config.toml
crop_scale_min = 1
encoder_activation = "swiglu"
encoder_head_dim = 64
encoder_fused_qkv = false
encoder_qk_norm = false
encoder_inner_norm = false
decoder_weight_standardization = false
decoder_widths = [32, 64, 128, 128]
decoder_attention = false
residual_init = "none"
beta1 = 0.9
shampoo_beta = 0.95
max_steps = 6800
batch_size = 256
adamw_weight_decay_other_params = 0.05
Rows from block 3 of the encoder of a small segmentation model, named by matrix and row number. Rows with one number belong to one neuron. Each number is 128 + 24 x the weight over its row's rms, rounded and kept within 0 to 255. All counts start at 0. Numbers have three digits each.
After each neuron's rows are labels from the 100 images, of 14848, where the neuron reaches its largest size: "lies over" is the class under the peak. Only what is clearly more common there than usual is listed. The data: patchworks of several textures.
# gate: MLP gate (encoder.blocks.3.mlp.gate.weight, 256x96), inputs 0-95
# fc1: MLP up (encoder.blocks.3.mlp.fc1.weight, 256x96), inputs 0-95
# fc2: MLP down (encoder.blocks.3.mlp.fc2.weight, 96x256, transposed), outputs 0-95

gate.155:165096117174168115117141130102156100136142139155138162114123146147141128134186137099104173127142134124077159113098121138157073184136139138141155097148148116102114125124096155111090135071121104104165112120128155138132125128135109152130134157102128120116169105146081106122126102114135119140
fc1.155:137129088168149129173149140101102131136136142184153166106145098122099126155185129117129148142151141123103128139107141108079113127068139132122115066137159133111151127178107155157126110111147123111125129087138124129117122134150125127124126136121143117147148138121149088122105136077081081152
fc2.155:120086134156154120128105137126175127085136081142134179096079147122141124101134113149182149129106142147142155103157134151160126153127162113119166133126136126114145113127132133136153151114111150106191125124135174128173114147116132106116101152116113115116062076126099111150122133133150157128
lies over: bubbly

gate.249:111091136134109106115127159164130114133127112121134093133144159111123134109159125141112130144114150131109138151149095120116197181142135146125141087141086150115139098138118108122098102125167108144155158114112120109131074095120114158178131164118087093107121112144097109118147168096124110183
fc1.249:158112120121130077110144113155134129083099115138093092115144103082169140153132092101107105157127171127105144115166119124146108129132110100156130092146120137137140124118129137153155088097171135133117139118076153129109157134094135108087121106124155123161152119123116136117137075090156161172
fc2.249:118148112174141172131081129131113084160132154126131170133080126104113123126132155135102085108136113156145117106107120147102062135110093174158077139126113095123126142093113112141128165120139149147128137100144118118113117132131134145128134120127127108113149160143163130126129115212128109093
lies over: plain

gate.245:124129136134122138129137129111154109110145108184144092102105112158120130179118098069142120134070134123119174131084114059121173119143127169114108131111123131121143106118125158120139146141146123132139116116111124123110120103114168179149116072110093126117172151115108127122149132126082107121
fc1.245:124162140103154110151114109139114137166129133084117120124117143112120115088138137170129117135169130145117075097208193151103125152122144071119125162132115151099121096136095133131093121120123136125110102162116127139133165112132096083109148118159139131135126113165149112134109113143158155152
fc2.245:150143148145130160132124167081144103092130116132156137137159133107100108153134101104109115134108108094160172127106109100147162130178119128107118094104116130125144129169153149141187176147132138140106122142154149121131104132131110164153152105128133130112144103047140118113141137138105108075
lies over: honeycomb

gate.196:081091130133109113119096126137144170166108041149105140100106092126108128127087138127108138098113192155128123125083124122109112111151104127071122105114141141145132086119135167128131077129130125118109136103101154140132128125090115148093092128140130118113157110118171132123130120137126144121
fc1.196:088107159135132106105130165158178161103117130150147134144152109129107134136120128127132118060143132157131125137140128140147111125132160110104163121139192152124153090128093114119113164135112153150110151169102152143102140155139171074124114134134103122121093084141130154112097126179120104103
fc2.196:119121175130142147146151110115110121123098131112137119143140119130131175126164124112101182156150112156128111130130160119132147100121113151120114116105106113164163165208183102129156166179142117137152143089116148098157118113155108095141129098113117111143125170129141117130133114081159137117
lies over: plaid

gate.219:163151155109173154150094188069098131078096116145125095129152152115128148134094143108102098159151137143138136138128127136101148101116166100124119130097122109138137156137109145111120164097112137119119127108133144125146156172141090105154089145154122145140132094130089081130149175128139113123
fc1.219:105098117159134124097150099169114130155171095111109150119062125102121123133139121116135125159087118095084144142128121134181145111119144112135106162098097193130120110086127120128118150142132132121131169127142122134135146117121154158139093119075186164131164106138157130128125118121095125111
fc2.219:131133134119132139147105128135178098122080138116098067117116127145105101159077108138148135127119105099110127119128132113103100135119118066149138078133131096123154077145109115137140100144169100116124135134120148146150112121157139177122144157178124134075110114126155135162117143123146181133
lies over: cracked

gate.181:093128141162136142132134138190172114133115149116149146131114097172145119108176093094128111127128100098169106123128114147158129091124157120129114128089150176148132130084122113119127094143129139159131122153110139126127095169151212139141142149114115148098116138115161162138100150140119112140
fc1.181:125156124123142140114111197111110093084114141120071153163125113108151106099148147156132085126125155160110154127110126097145143158165127132097138124138137141141149138132140136172132107090124091091163106102174127132153130158126174174162123145133138140153144146131120137160139181139122130117
fc2.181:134135148116116111141106141148136117157127121100161125152138103113129116172112124175122146109126146159104113120149107153162101111087120097161112066112111138123097110114130123121142130152064154160092117117099121126136094155142061120131105137137113153152128105159144137116122066090123138172
lies over: bubbly

gate.110:105172133118139182150121154124157113133089155118140132144156155136164118101147140188159122139183081100128101139098120093093153157152092137101158113173111102163128139120141086164160101133132130131111084149151140140103115128118119160158120123128124113134097134118092151144147123116117142117
fc1.110:167164121139131133102133087139164132141109123135141121162037111111128104150122117123139161129089127143086114111138121114134076109145107108144160166064121161148097131161139135131128107120115138138094113119107155138145148090110113126136168066158135107122125151108119119126148122155105127116
fc2.110:124107093146109151139093137145125099145153131150107104125141176141143087146111171137161069117143144141134138120110121115121135092148131112170125105166185190135145069120129136152100113126150119125123082141169119127125120115097115170169123107127141123153144138148135165088135144157128133135
lies over: cracked

gate.32:140135124159139126170158110120131150116107111089112141117094158117177121132162127120096096136125150156148127166128089147143119132131162129129088150188134117123177116148093145092145163142136110143102187133100137118106100130111143108162165162107174112105116114159151127153112096129100142132
fc1.32:110156144156131129155148136128151144101105152138130133096125146108128142098156109114105134125139132133160109137102097086145183135086159108135115144144117122125111155144104106100108069142123077128134155144084143114123137132126131102138149138155152178145166133101135185108113081094099157082
fc2.32:116088097086105109059133134123110132118131105127123135121105158117101109153104107121117120120093184134121119147187103147106102079144135149110113117165116144116135099134145131120114140125131102154124125072178132094141148135128158145151185127120131127092123162138092101142156158137136095120
lies over: honeycomb

gate.204:121118137104135165084118145166112139132111126125114129132126155082139155087115116160121161079134133145176132136112126136115142147135128140135144117142104118153154100169123182155072121109136097154115140159134148112131109120118089177185134127104105143152157138174126149124130168175137118160
fc1.204:134129126113129131092139093070156117107087163144109141101105095149174144148128140124112129178124132113090124109144121099099117152138132138138112112123100154186128130142178157177166096152099105099131097118117099110113185117155135131097123142114144149132159164137115092137146145131142150120
fc2.204:095153146144106151130123105162134131174151100113118160143124118104086142103163124126172057065106108147131151110134139158114125133131101134169090145094117110133138117062133100113112146136129103118147128128125115150110105187125118103122111146119086132117104121101120116141136088122120120097
lies over: plain

gate.112:129123111140127116116141125107138125158147166089094108166092115144185157114126140100098077129145123132138106130110114145149119123145118110132079110180126104120138101154127135099172160135135106125134163114106094111140119096150138120189128103117174107166138163144134096165164136093111105131
fc1.112:116133105127160133154123154180148116151128135075173092130134166124164163133151127107156155136089119144123104118167076117121114142165154115130142129134106163139139155173117139130123137097146138118119085089147137107128158112123139117168108155106139105063103148116115098156089133109116109123
fc2.112:140102147133112129138108144123151122169140156169106138106143087064133114117153152143112135104150126115163144102117156153123129156135116156128127129102131076105121110057128136130124164171110152161120151158116116086128096124108075161127139105136136091135153137113117123137107166101170137163
lies over: plaid

gate.195:154149113103158181137136112104082147128146135115090144152101116154158093126172135127153159116143118093154152125158157149101169166137109177146154124107140135129162077171153117174146104100128115139149102132175123124152110164130107163111129131120090096146130134144145121116105145122112120130
fc1.195:165131107126113128130118148112099126108136151143093125101094112149114088114079134182149137159144138152116152165094096078155115127120131122137159131154081099158115145106125139158139161120148105115122106140150127143140169087143067166112166121115150148102149162127127145143130104134124171102
fc2.195:133112122125129094082145161169154121149088141107136101108173143155151135133131161092112109140082100098136148119125156113120156118171128108151121150149181136085146113074154145124101151132134125124143185145114124107175132137150126146165100140128124097090150136108112109144151133113088129146
lies over: plaid

gate.12:144097103133145122121141089134096112134139077124133125135146101135143112125145104110098158093150128140135156133115159153137168164127123146098137111166138171132138098153146106053126091158095134119156112102100123105135135113131068118121085151144108095128151142148143151093158103167116142157
fc1.12:120127134121122129140107172148178112100103148122133113100129150116098140163145126160147120122116142137120087102164116093124110133144155122167120176089123094091116112091134166177116176102136121125156150179137142130101145132136175125138123119111135120139119111111068088126119117107165119084
fc2.12:134136171131121115130140080132089122134125115103118091111151116142142153131100144171117106168135118099135110148133136139125147116107102115107097135128113125153121119102161095131096083124096113129081092147066119116123119167145125163095107118142138107177171115089185119147128097086124111139
lies over: bubbly

gate.187:133146119113138116099171100132165109142145177147138151123105117155151147098166147113124133105167090153155129137105141100121135120133104114134111165120124181117108086129105125126127156126176133113142084150125105139130106167148110147140142098154140148096128162117135094108101127048119170112
fc1.187:148125138155140142118154177120098125121110148125140140159176076109135127153124116124113132106144072117133135125123110124118146140124085115082139116176167110189130169149126145149117105117135116137142158121177114118141112133111121126133100176161118092166133131118092126090126136070151132095
fc2.187:126146134127114119153101128140110152141096110151127125114107113148121063145086118159181130103135124144108133119094125092121170113136170112121141121151142128170137067134101119130147101117087132150115086148136072127136099151115144118112082119137130152129084116146169150105098134143143168097
lies over: bubbly

gate.73:079148143084122083108150090133159162145104134121122107115109115155102115098145137120111134110127099124143126093115170091173109102143088092094139136139126165114120163139105120094112095151162129125112129158112145116149146144158138144137152066135150142120141143089157130158121087121094097120
fc1.73:093092143130120141177133112144160159127191103103084150091135126137146115135119122107092146133105142120123080126172104100155150097109131128116100084108154128140136113119131118149106138134139114106091138093122196136159094115151128126147137156142145132131133127124165110134110058112117149117
fc2.73:132115078139139141075148152122109158153118187090150147134109147120118185099174122123098140094113151132129163102107142122150114114144125140117158166135128157096132132119126124115133139109112169091138133131107119102111137182104114106097152126104162120119136163157142153089151147140128071113
lies over: honeycomb

gate.191:134117138117165180160118120126134106127148097131089137111121095128137118168162140156138163155120165134191141140112151136151138125119082139122148134123160180172092131130132112080163098145106113122078108120152131144162111156097133141118110151122102106101143080144142107138134090134128113156
fc1.191:168126107146096127119124124143108095128170106120131120090120131124119118143132133110098143147112155121141174128131120158130131137085075160119142084147157154081120134131131086108134109097125160112083101130110114161158074174152143138153169125128097133162163091120138135113135147150138097174
fc2.191:132118154145142089150149163099199127136134150109149096101167106074113136128145106076134123121111134138116118142124118141144094162137174110106148081134112154156106126073125150107155133125144137102142154114107124113147129109106122152125142118135149137102125150154089127151089154146148153186
lies over: bubbly

gate.246:083135131129093128155134107145127145128185136147085149133177097088135118150150111142124118120151100126114133154114163125090116126113151125101133103113155104157148132168134126127156150131154137148092078135170147121115090097127116143080133170129106135148096122095175117114091164123131098157
fc1.246:136104133127177120112091117140163118156146136155154106115115102160118150142083155151097133116137143108093161117188096124158111152153128133128163086156134135107108116098091108140123146098095150105135139144109108137152146142118115147148109155112098074139094123152095155072136129087120117122
fc2.246:118110131153137143134143116127120135111141109114115162138150123091101163140177111092130147082105162146136148116146146137136098113128139109150135116112137134114147081162158111077134128120139127132138116115157144075160094140079180134133096154093098132106110156139110112100145087170173087141
lies over: bubbly

gate.14:124129119156132128125138140107101154108119153140134115119150083085135122069134113156135178171096164145141121117174102146144120097148132169170145117110130105180125088120106106153105148161143152146126113132133191098109132102101107071129106139124128134094132144122136151131144122143102105108
fc1.14:130110088100167132126122117109103153113188125110104195140092137195065108144145137138113119127155153134095156176113125137139106127136127099150150106126124122119147111140127136150155129144106098138120136128145082130140126135132128164122164117091132136157082115115115137150106123138093179150
fc2.14:107120082169088120132133139136101115173143123110131113092138113122137099137096146174131118105140131145154140120146145130102148126138138141089121088118141067109108113103117129126147109099156107112119100116151119106163104131141077185123109118144134078144171100152129098132143101062107128122
lies over: bubbly

gate.213:138092141119124184126167141114133151112175175118119157165104108143159109097129110145106063116128162159101160086147137079098172132109118146131142092116102132164163138144131135105111134133121127090119158128128127122145120177164103139125150150103133093115121142119151117132106123153134094129
fc1.213:117125113153135182119179132145090115100111142156149170156148102144157127105111091163154086132139150176095144105117136093087144124115110138135159132098110143119132137150132115117127117108103134125121164148142095080154140186141110093093112128116089140134167157127123159111103133141148150109
fc2.213:132112139105148110106088156125099139148119081128095109112138139108113114170133162116132151146102111100145117167132106128155107109137155125120114157154143114119128138111140150175142123126171067123137137091146191183124125071117119147167137130117157130119124111144089119114137146085115174152
lies over: cracked

gate.108:168148112209137141138130134148111152123140162175143132116114107109128094094118117168113122141125112123141145119106164119125132135172169092124099137122127121124153109092138163131133098120097135125158076130168127164068113155106094126130131121160110166130108116119106159157088122145126151128
fc1.108:132146128096100088116142096115149138180124181150161130151099125142116138148106165097143167096120130126086134095147151111095108102125108119165126163176108124139117130162107136162147116175143099121120135144104120108150090121126138082128108090087150109135160119133122135099123136081097123145
fc2.108:140138130119110146118119099125140104061161118154096106118173151120144110101147100093154120187142123094151145158117133132102134125120145113155166107136125148137136136123119089133081081138150126113080105115132129102121137149152099158129133136171109089120102128069113131156120153163157137152
lies over: cracked